{"dataset": "drawn human figures in many poses", "tokenizer": "word", "text_encoder_activation": "gelu", "cond_dropout": 0.2, "blocks_per_level": 2, "attention": true, "init": "trunc_normal_002", "max_precond_dim": 1024}
Rows from block 4 of the denoiser of a small text-conditioned image flow-matching model, named by matrix and row number. Rows with one number belong to one channel. Each number is 500 + 25 x the weight over its row's rms, rounded and kept within 0 to 999. All counts start at 0. Numbers have three digits each. After the name is the row's rms in percent of the matrix's.
After each channel's rows are labels from the 100 images, of 14976 (inputs lightly noised), where the channel reaches its highest value: "colour at peak" is the nearest of a few named colours to the mean colour under the peak. Only what is clearly more common there than usual is listed. The data: drawn human figures in many poses.
# convs0: first 3x3 conv (model.enc.2.0.convs.0.weight, 128x128x3x3, each kernel summed), inputs 0-127
# convs1: second 3x3 conv (model.enc.2.0.convs.1.weight, 128x128x3x3, transposed, each kernel summed), outputs 0-127

convs0.112 085:465506502506534520489500481518466501529533507497520458443461463532532481500469487525515487484481549440517496499530462466512519504491506544516495488486503495476479484494479483514499532491501504464486511486466483514495529499474534490513474545522506518536494479496535576506456464508439540459510507540490491487509481480489458526497530481507544518508513500509480530492492511517476507542526
convs1.112 086:520504503493510465498517492499508472448489555518470465471521496518492496490547477482532516533497480530480513519450534515525505495471494517495463503502473481513550482489524481507497453472503513536488472519511502459480503486497514481518480459485480449474530523537438476504480477488486533511501483483445482503526514505491506515492482510481479478523473517502483468524449496467451516476429
colour at peak: pink

convs0.82 085:496471491482543505477489483523508503497528497558488498500525503513504489481481487515517468507527481512515481492484461434520483517495508455473516467498458459480493451495468465485483507508488502490465493476506529450497508498495469508541500498479491542522492490477474537505555570500569481535500502513507535503447534477510474475503526496524472530497553515514496531457497503512487487496504
convs1.82 099:494501516516482511521524507502475497511521486489451523529485488481509527498480544574525485484533489512449486480561508480500507455483493502494483525495524516517516503520466496504494525572515532483541477501510511498549469503487544469556543499560525509470496490530506492488518455475521491465505491451519510519472467526495518488485499521462528505483506504508508493489506467525446501498512
colour at peak: white; cyan

convs0.35 115:486527531486493477521523536512480470547467459494531486548486499494484487463499528485497488506514452480476522509480487489498472506503508511499488537530509517452512526519554481509441496478449501483499542501535466533485438458495493461491475538497505478487510516521499467486479460492482485450462485525509498506470523461496512518536457493512492513510501509504446473493452521504478505518495
convs1.35 110:461476493533446541499507485497511502473465521485519497434498474510498526487498486519475539510477476506508488517490483509523503537566503492525517490503499504485470495512484565535553514510508462490451509481503501520505540506485503520484519479480467500499458490503500532523477518490516513538493493558507495547476504542495520489545541492531524486464485502496528509526490535501503462496433
colour at peak: pink

convs0.58 091:459511520466490509500511495432514478546533480459532467527481472482489510487509537489483521469459494442509494506492479544524528530498503533511529510510522467519487525489486467535497424499515512497520538507517468510477478485483501471491469498475529478467494517506574511494494489529485534491500548539541511540478491494501512513522479469496503513522491487479471488468510488497499519507546
convs1.58 082:504450492552487491536502538538511528505474515504541516497480501505504479514501463511511518490486528494491472482445496517511444518563466462479493523490485475509531518543539525521535499460484468489504467497483460464506510506489484504477564501475489474507480527482443488500507517517535489517527465478516482501512501503519501501507533526523482465483479530516528486503518554526492447496526
colour at peak: pink

convs0.109 108:490459496498498481470517513499493529498497508475532530479498462493539524527512504532486499488507494521502519493565499467517520494480520401525483512493506523496524487481481552527485509544521486508510503452493568474486501526501475510458516488478491493484510516490522504504523517466488466528521507510541527523448525553535479513504533506542533515521532505527513511515486513494458484481470
convs1.109 101:479527436527538509506504507506497453481535509527515479519504503489470504494487473489517516523489507501466485500478507503485499502480505481520489462521492479536484461504490535506519511467466509513477484491554449476511487497508502494475528491463498484469514523534502492540509490511508496510509451477512523463465505451502513480502489510422530516543539517488483550520489411533502462518505
colour at peak: white

convs0.22 097:466547494490490550507472511485503490495439503478483528500466543486499494485512521470524490482495484508474495502482557539522529481520500484522482577491518464534503480521515466565500487502492517487475523508486448479458467464506478492481493540491501476453491466505497494514474515476539490498451483539462500531503503528551496494519501486486483474495489513463515483468485511522530496477507
convs1.22 091:470463499524492472514518505514510467495514497468569511450510432546490442524511482485497534467469510468534476513491520472512485565545510564501519474540486490512496523491508512496478549498483442495511509488448517468523505490486534500500491477481506510539486512496530507517476519530507481522507499503504511490494515479495486515472524511526489480520476554518486500517525520470479492527501
colour at peak: pink; white

convs0.67 085:471497516497478521489546497570451471489485531525478487485503550488438485499471523460481521481498499527518481464525509468480494497487484513460495491498514512528488503482494503529537485574496498524486478500502529499440453491474466487499468528491521539501514496538495520525511503513538492453491507450528484503530493500466468460509491500461514529462462497486500499517479468486506496517512
convs1.67 101:501485541480547510496522508517483490489511500498462503495498451460483523498507520515481539472519508525487509517479471447508473474499481504479537516498496491518520510505538540463491525476514467490493499550508527489484473542516511480500477498456465461485506491501517533491481499509490474513470524482478470450438502505514532527495517522507519495502496557522464486529475552495437503461443
colour at peak: white

convs0.116 090:513522429516471565497489509517470526499501525516521476482498514546510516490474505512514509467518509493481441531558502474535518468503529519510504529469466571500460489476467500474514465541509497542553490503511478508515500527485496541524507505493516475485511494451478518519552511465468496506525503493511503495490508505493482484496496548515482550476526496512480490461500484507500533482513
convs1.116 093:517509528486511482516496529453482493497575463531491503537520503487462496525522494496492508512504518484500533470464508514495475481480499460496529496475509497486538520487459439540447505497466503508488506475492506466513486506496527442504490471485461485509484468489523516470496478485545532470523508489503527479485527485556546483464523447459535489529493480496508489513508470527515483477540
colour at peak: pink

convs0.31 080:504509515502469476495514543487478470522478480495510467510485476474479511464479512516453497512532479497470525512509468477504525490448537549464499483484523474478545501546487517531465480531478472481549484511440467472543470509495457556515510500495484508527502515489517470476515490517515490507503451515479486510499472506526496515486481509468522557485521464515484477507453478474532483509533
convs1.31 097:482512534528517565502500457520481507442503510492540498521540488529491461531506500464503483489488508519486514511463508505502527527524478445504481520501473471442504511506491503460468500497500463513449524485497516546497500573538477473490480503455517499491521485494482504516498533445487498532502541508509508517472570487470470490524500503533518484513503491505475496484487486510491547511487
colour at peak: pink

convs0.99 087:499509509472533507527460473469486562455489523466494520446496496500526503484496496457480504494523478492525526515496540532482538505505518509543502493508496474540504524508491543470527511490507515517499495494494491473454502519554478503478531489502513519504506469505517504487483545506456487578516540478448494515523476540510499537463477533477514496468474507502499479548510511453522518476489
convs1.99 106:499479493516568509460501495517542463529522458513571465515479503482490497491475501481564508477493528499499509483449489484498533470477494495475514497479521506488497506484480475485528510461481503494491503481487511480527528477470513479522474533471480447509539519507465470475511463567495467469483483488483473486478499464486486508523493479526464518487488531537496488481449482523533525518516
colour at peak: pink

convs0.92 104:471463466508517553479506521505466501508501504512492512522546555491491493523532518513479479483546526461467549523449461510521518497480492524512504515539497492532495527541509479475546519497519493509502499503488565482509530494510537534481503486531523527481432526518487509506477461488532511499515492515505526524493512493493491510507478488502526502532481483525527437505454527517459476532517
convs1.92 102:520493500487513491506508514520497506463478471493531537487538482507521490487462498488497509504522492468501496464468497520483487456504494504508528485488510528465533510460507521516488490530493454482536504498508491527495468512524521461531478523523441550475531496482506510477505524471492492485497550499446467444499464546543480525482528493479504520493505488493477547482512479470561562471455
colour at peak: white

convs0.120 102:516524524497513517525511491514536526533505568516534522447514489525564519483496501512501494507503530441518480512490483547492530476504498504530481464492496503459551500470523524483508486493543532495480514486482498517494539491499530537529523530477543486532502471476493559547470500520473519524539460488513476498486499504489494462515480487522535471505532534524483507493461507523482501524516
convs1.120 102:539500510513548525516472489506470515501479500521462490504517502477516509514580484503513498487492503548535508524490500466509465484436500468447508493482497528508477557503496458511457484513494472531493494477539473484512525477530508502482516478515497538476529515525501538491501460489496490541503507492487527515520508513450490538431531497482497506497494450488496474496496441517507490460499
colour at peak: pink

convs0.89 103:511488490517509497486522470500501506517480526506460457534507472514440474470503489522501522524504539516478477534511501509481473516512495499485508501479489506472503439521556509459547449439492517487482487562510534517536512482493516496516466517531504578532482467512503489501486475516535513510516490482486533511514515524504529515509480502491488488484461513489549527510487499530545509514448
convs1.89 119:475516473505507479495503509487510492502523490487453489480498546521495510522493448506526448548480457523512516414519519464544542506544518483486522486512527506496494503450461499505516526488486511486479478539497523498491505508533503495490506518494493531515567512538471504514495500515465481493527529543497482498490452506514504519507491494487519508459511509503494527470447532493444528512543
colour at peak: black

convs0.63 090:545426465527547536515533485494492489516489483457483542542543488525515549482515512517460485527532481573502508482496532537485533479493471465503483498524520499485483528472500514467483489499482466505490510493520517506471510538505525495502520514472471551515489510516472495497518516461529521492505532516503500533483513519521487473491532520502534522475496490448526485479526471466494491468514
convs1.63 096:524540551523493505495474521493490533495507493526505505474481505505514486484467539521497535510473562465486479485498489488496557501506509527496494526537526545515526469525481437515521506520510539532511496526519520509507507479488475471482487487499540485505510520481497477539496494528507487538480466433500480483471485497512479507501485478476432524535521505522512486499552516520556527531538
colour at peak: pink

convs0.19 084:504540505443469460523530503531501528492511478461503477471486509456501494472512530494522457516529503499478501514498489484489491500503506559468514536489489521477517525524543469513512518508526464486472517497525505514514497525494491488503476485510552501542501545525520510506458465508515490523457455492471491451531512522450460521501505436495504527474515456519493481459455501514517516518514
convs1.19 091:472462508511519500489503491495482529493464512550540486476495519519535503517491487457486572478500466560559533492428507497498487514505465504477491507507468465486516464504480518481474521493485498509486526527471429509506471507484505537478501512486517470461490460493473508511479501544499533509525545497504499515460499520526537503496494501521520460504501533461502517509479544491510514486482
colour at peak: white

convs0.65 079:485464481424495473430477467492541476509513524489514522537471496463479458510481522484456474476501494538491495466544523507526468474451530542517478515532458528501503498464507465482500519498483500485494502476502472535491505511479537504493483497483519480512491513486515472476496521505499492482507532493472501518499451499530521512493472523498464445483534515509527491500503530499530471438498
convs1.65 097:512490498508508476481475517513488504527500459554511463399493488516513533472489488541457502528536478501517477498492525489508488550515489489491507460535528495537486535491472525525488548495481466521439524511509519485493510507483459539502502500475478502482515486491524477534480544507514540496467504474518499480470501514446449519498479495510467522474501503500525495516496482474507477537511
colour at peak: pink

convs0.34 084:498519545501524508535518514479491519465513504466522516531439538505564516447487555494496490484501503494494515538530471537500451533562520524475467554513487501520535536519525525528511514514503508487470529471488465529511542538470523482491502476484502487530485480493486528493500534523528498529496519529504533498517504507483537508490523498515505514523490503494512561517528475495514485499529
convs1.34 077:506529473459515471503530492501459509496495487479527495561515471508475486547504519517527541475529532466510510514494497470428521499471518500514540526483532506494479520495438463495489491502510545482563503480490519500530520528485485527482497527517473537471485496547531491461492495496466523495459526465481484488486506513522505497532538502450509512518511508496503478481510552521491540506504
colour at peak: pink

convs0.110 098:479494472462497499529528529490523515520479508486519527462490478534515471481484513478462527518498534505494488476501533469509537515484486519496497510533537486453532480511472527489527546506508511492514529513499495539503529549468495517530479491491482535463453494505488471526544515519464507532447556521501469505533476522500503529434483521522510510466497497465458489477519483500545505512540
convs1.110 102:504481516511513484482474521554469533509494501518487461554520501454449530503487492453512503519499520535528488534504471526472490522430486489513507503483473527490469512466525503468538454542452484503451513508457485525475473460492485469467503513517486498507500474488540493497502481508505501486521515497506458441518463523466491513514482503528494539510484462514493502508493531458511525486498
colour at peak: pink; white

convs0.10 090:499475519463476488497523500493482521506492503511492556451465529508444494481533500475513477503514531494489492494506466506496503522515537422518448493486515453489476518527435479507495480512526501495479531538491517541478490523495485493540492484452525505526482511536501486501530480522508490500517517463465479456473480527520448490504513487453500471507499488505485501531495499528443499455513
convs1.10 088:515511494512505491473430503490476508474522470528467507541481464540502484550496489521479500516484487522487502517477495512492518522471475491519508509527480539484551437500548491507518468500474509504467471483472451534485485479508477467487506512518504475475507469482517504535459491479486477503452468522479538482502490483498503554454461532506479490467480511485460502513544530456513473500489
colour at peak: pink

convs0.121 090:487479499495511530475506496469497487518548489504537489476505501511514457520520511502508481508470479492514472534508501528466473479515486475492497454432478517459453481501477520533505486506501464501499505501482495507549487504439486476556511479513485515523514510489506494496495491483504513500555542502531489494483521482514487515497524536492517486546484461491460542483484480563421470479460
convs1.121 092:479528463509524445490498500527496518496448508490477480467526474487531508526451496488525523532511491535468534508484485506508482502500526508493483512493516495521515541474497484496482515485529503454476498487532483546503470522519515520474478444494512456484493511550475527529527471482532483493508466508510570505490481525464462456522457487452472507462539503529476512508488499478519479462511
colour at peak: pink; white

convs0.102 091:475485461540519527477541489511515515472492506496547501559504513469517508509468475559467489480482508528515470544525508507526520506506504462501508513514475519497544480502453482478502481484505477487545488483466513493504490458463503489491506511456475496522460509499491549495549478488485445557483523516512555496505537462512499515520510519511519545514512481516493457483481536474483512504489
convs1.102 088:498460495476524517503469503539487515546506494504471521487508494491497497481542503509527460481536495492517495464512462540467487450429533509467506483528509483489487472508490495513459466487496477504508566504519494455496517543538531526485524489523498468463550536490498497521477527508542498487495469488547477507498491506518520484488523520498501485496563487516511505524495434501504474465485
colour at peak: pink; white

convs0.86 094:458505530459511494461488527531466496516543487508514483491491516491465514503500515500478473410505495474478456457487484489490516509483504561515485498538468484507492517518499499501497495501469514512505493489520518510484487444484492468472470525531519534496517500453494470464513498540498478475485496488520494475529472508556480504455461522481480548505441491531486451513534487480504487505500
convs1.86 101:497520539505486509507539454485505538486497495519506540538479498488516441461535538484493502531473498501470492517513499474458514463510491475492456519493437455498491490484516525484547487543525490508471485478499481507472527465492476477547479492504487504461520505523490517469484439492471484506508566504491477500460520507489468510532481489531522513537519517494535501534509510493546515486517
colour at peak: white; pink

convs0.76 100:478486533526495468494498511490531469458502497524522474437491493518523496533447473497507541505453512527502486422509536513486496538481508526470522482521488532494465503507509478499509535492524514503522492484494461480494501519506505513487463475519505482481500466510525582509516461516464492510503534530538483495522509486480479498466521496513518560494480482519500485511521488482496492466430
convs1.76 099:502481517470514531470527507481420517515487492522497510530493531483477502502519529502520500487520505481451500545483512510506502457501481541534500547478470516505512527530516512516532486469472470488474476539495507459509464496467493497519487521488498466476496540503475477488471534485460507530483470467451451509523502498512557508557490502448512494500520527499489459528521502492499471488540
colour at peak: pink

convs0.17 102:508510503562519550489545519500522472490516460476475533485495494532515513498518520492510496471536523512474522476478465504504501494473460562511506516493505484538516503511473496461463474521498570538539517520513518536507494475516466525479492536531534495487500465494496467472493489488535524495492486500471530491528502496539484511519514483481543544537501484487484437503453496519476473505519
convs1.17 117:505513507510467462512483472520463465466551492566520453470504500504490471492470501518480526489459520501515474493466531503504504454485458467541511496516516543494512471495516495501525467504502435488530459531475493500496481526514512532514476499490504487511513478493496515518500517482505509523483494541461464484501507535459484481498424510519530556510482465521480484473487540497503500492462
colour at peak: white

convs0.39 095:532492512500522492518556484508495477489512496487560457531493507467535498506483443469479502575517512457547439473480507485469493545511493506470504525522530491471514493496488501508501490542492504481492506491500494502500476522503505509529498505493514507509476507481445466501507513477489539531509433534526520524492507499467490491486507500466537450515479526479508514503505539469550512470468
convs1.39 087:491486483488518525471455450488515505520500516528445544526513489476463488468520540494535524458512476499525511509524503502493440451542515514518501513504481506465501526497502511499495488476511508510484511508479498469507489487510517486521480505500492479468495517480597517511463469476519491475525537460493528484456473517541491508569493478534486483478517530515488491477490507479501475477544
colour at peak: white; pink

convs0.23 102:500495496531477504451458498507509526479492500526517523467513531531502516476484485503507508470491531503501480523526515446484527489504537447488498447515500546470466474502479485498504523472429486556514517479447504481483480512479458491474494458482518519509494467510488490517503540489497439523549493502476523503487503491481473505506499554517536484510469532477471505476517515481446483503484
convs1.23 112:501459480506556509536527536514517480506502481503509506495503442459508508471501527539523466500500469480466478495540472566516526489491476499535488480486489535506476490487537518509510514498506499441472493485487503435445478516526493492507507518532514448474510531477510477482509476485533460475505512462509510498472488506545482461494489480479483511502536512522505513532503432519475505507502
colour at peak: pink; purple

convs0.74 095:491490528538467546533518526511474488503472545537532502467486509523503505488521482511488501473471486496533466512523485463513481502486444483486499489506496518487548507517505515522495485496480488536512508491503558505547519482459554528482525466465488504507485509467499505497494514480571486521498580518539510509483530489533535485511512542517510488487513480470499491450505504559514488519507
convs1.74 087:488522453481533444502454458511504519511511513471445525500501507511511510500470472507526488531502530529509508487523480492497497489493546477496514463448543503463470504492472519470483466507456467514511478502519469500454464504561468520469509524519518501543456516473532468511531484500523525496505473503512508482487488518484456517500497475463475525519532508532488540503502482477450504478482
colour at peak: white

convs0.71 089:518516489501447488537445469570493517487503486461453504538513482504488527515506508503523532466543516507568508528474478495479497454505496475501506462497468478509474488497513523500492466537476508537476539512508490483473495490523482498475512502472550508517522479476518527473483490477509488469479490487486471524577526499514522508463491460470504500523449480519464512492517485510487494520486
convs1.71 102:496506539475498496535495491542488507490481472512519469458517483507535508502480505490466514500487480517515540521490507496528520495520527524527500514514485501520474523509488475493506509515462482487534523477480521482498532473494488505503532482471545508557471485487442467546454502494499509447505523505507432495475482459452565524510501491523512511498476491513497459564480558513523522503523
colour at peak: white

convs0.84 096:480464478489505482534462485505540494514524492492497483547529497482509498526484482484483468469514498417504495528525505522522501509503515477519483480499477450506483458486500469472474571426522473495464490501511536524490458463513484547499485492449512535516513513501491490485531496485477524483535481502493503505486558525476472457493488499502507506492508507474466487477457520472491520478511
convs1.84 099:479524474492583491510477516508516500490513490510483498528504486517524505485475507541514488514542483493480476448524487514476511509444494488524514485488502507507499482507511515482510522525478565475509546488498507501515488494510500485506521498487492525538491549533505492487514504536464503473489475463472492486501405479501480508435486475519493494491443498484520499471528462487427493491501
colour at peak: white; pink

convs0.80 102:477547458505485502502505468500455518464509496541520462447517506483498497527502510559492469513451486513487524493483465459549538507485522505495491521481513484456464496529496467477516489467497501500462474456528527443478492516457488541574509520519529495484516492501497544512518492512538509507533495503500474495500507500494508442502481487493498531511514502524489525517483483550511528502499
convs1.80 104:494470500508525470509543536525514474473506513448452581516527518505525493494505518476525517504542468483454505528515527503529492470467508510482507500476503483477515532473510495502526509523513458520504518537500498506497536559507520453504506463459509503470483504511489503503512492510438525482500501500502505509500482498506483509438505522458512522492450514453456502478471466485454476495511
colour at peak: pink

convs0.95 093:482475530548558508516544527528505480543492472556555470569514492469497466518541462520522509481479508558457520473482491507498511510488523546510511512484505526483504520498478489526460491496483516506455519509497500485454526455494496483510481488536490507530487476534515486516537509510521512494506482508490565565506513476498529493495493501483526508501491493512478490502509512496544485512506
convs1.95 090:533571474480485537494478466499497530512525519463444499448478509469505497523471488505509491523517480432528492489494479480498486534538486473472524539494489498510469480519507520457499525505474449507530488506488483480516477549502484474485524540489506526507483498490479493515499501457529481499527532527521482479542496558549500509483501484520497487489516496513493498484457530532467529460480
colour at peak: white

convs0.45 090:500434517533534497492499434521522516478548532527481526509452471513536526533506481533507507510478508489493534516462515477515497495502524536502498529474503491528498491447476518519510517470506519494495476522475488492527519478533516556553517511511524493489543486503474508527502494476543508498516490515486499519525528511529478516475502535499570488445511465476516517489445491484507497473491
convs1.45 100:495530459478506533486497508505461506505480496448520495488562533461476452518484477490475462464512520502512533466514496530526507507479511497497479479539471509472516499530507495485454455540512464502504506491538541504461469509526506459501457499479523550491506488545479523533517494533467527509478516489520514466517468487511511498532468497493489523533487495515524494483546477480520563487491
colour at peak: black

convs0.119 104:469489504526441505511532523493499503498500517519477491495487483480520482484469486509474475505523510519491463489481558586508486492487497453489497496459528488474475517499554541482525513531499478485497482503510502476526475511478496462461529500501518493527569495526510481486506451472463502518519524524530533512560490500510474545493563470486515489516479476472505483516509511482499475509469
convs1.119 113:504505519497517478516529527561524515493485501461513469476503502513480486501526495449588509475495540496513489532456496494469513515549472557478500511502477524515496521504516467497498514484482466477510549501500463504496489514519483489533500495498474487476574542453515489556491488534484472485496473465525467483534495508522529453478481486532500470493529523523482511491502514499503500489498
colour at peak: white

convs0.2 083:494503500521497497499485477469541523504474484544497487460502527494450492506503478529524480512513496540527514570548460512558478486501543467474498501471495461513483524481514481510491509495568514508476526519527501504503512495509486538509522491502454486524493493504486524515476474475481498540527510524480497523491501518504492501487541553485495461513465513498480464569465484451476481495462
convs1.2 092:466519527483539510487496578496464479517541488483547533497483480502496521523506544448490514481495536521475504493507551511488507521487494554502492468522503497460527516489529469474531566470500518501544514485502526544461448551513539502502484477506501476487536470496474523497510492522449487497496489495509505495521492480498499482492466492515502507483517515488478510505506439469478471487495
colour at peak: pink

convs0.21 096:493523526486525491539498490486523495534488515533476532476526539491511558456490478479523510547512473535488523490526439463483505521501511488460489500510543486452494538485498511504504553531499466495534516455485527506486485523510529473505464542454522542507513539494505540515487536463490505477501501508530497486457516505516513546482512486503515493538486527495496478512508498475488469547468
convs1.21 094:497511481504516477476500492496473521523529496525501494515455477486517493524506528524472506530534534500525470512501544482514491499502498479529478517528485513530510469518522501464528475501483573503441472523519471517495519507512509496502546484529530513496469514534489478495524430477543514472508480458483471524524486497522509507511452509484491515496521470499517453536509482485558521468568
colour at peak: black

convs0.106 078:535506526558510503494505518509534522501522537506499498481485484501521489481509488569517511507534480497527499477491515470521476481491510498463437513531516495503520463496521514506498527496517547441508509477515463463490533462514488526578489519496501475479514479513447538469498536533543485506565488509465506465501495479479503507525465515508529489521516526504503515510484543475496494520485
convs1.106 093:526477529489535487497504491517492481464511479508509516497490524494435505497536509503479470486499525497461505527519498529490501511515474510517515487487473538534500503506506481483440469542497504556530445495508492519551514559495502487504499469516465510521505549504524471520494477477483561475500519504515495549503515519497459492445502528487492515481485476524500503489480449510490531482575
colour at peak: pink

convs0.79 127:480475532516485523501498517483509494508511516513454452511516469490500490479429516468441468510482506524477491492541495499486465451453476491519478479499511508503419488501505518452467508550489502502506487462490495487525507482502475476510495527512514510502511505506504488505526490498483537464512493476494488472505488508521481501504517491502473540494468474522481452476555431495468437498481
convs1.79 109:482483504490461454464516507469494474469501492524476512563489544491505507520471472492538487485482482479503481506520509512486548529502497474464479509474464519466530455504488533532502483521536514524499504524521495514551489432509486502505510542480490488514505471502506503535497514479487510524550530528511477516479555514490464500534525472518478479466537516466508510531475515480453502528542
colour at peak: white

convs0.117 082:464540525510478489496509460490534497515521513541507551531510444486480507528539506534517473522504528507526551511493493486527471496536519557485524507535504494501516496501426499501485494486508519464483514520494478535520518530521498532487516528492544495494471494533503500525529503472504520506519517534487542483544539496506509531498481517462504506504526578471546488512493500504535479482515
convs1.117 080:516492498502513529531513513496459494532484524468478509463524508483532456502452482477437487500489525564503502501490523506510516514494485495478537528481472523467498515529477466492465492484516483531508535531498526529492471508533519520503517462470516508542541482525488547536503495507519489539530477492475482526522496510471458492470516496557509535533485477519473517502503503504466555512551
colour at peak: black

convs0.96 098:537487523502469504480477506467519515513489518490518521475492505518488495487494507534555517521532513499513464513492500465503490513549521488490528529535484545513488520509479549540528521502537490537485548500516565470477505534514518546486493520517521540531497499518521531538498545514509498579516526553510511517496533534531513474477518522533525476536499516497504511544525492493512491506502
convs1.96 080:505502521506505528544496495505459508520513494500492511512495512495508510494475491490488502526517499502477543502504523502535511519435524479488441463458503515493560512483473520471482479498481512469522461507513512518472486500544494458523520511503501450465506513468487464460477494519464519481481517442480512489499449509489484487528508492454523540491536446513553512511541474476536505523540
colour at peak: pink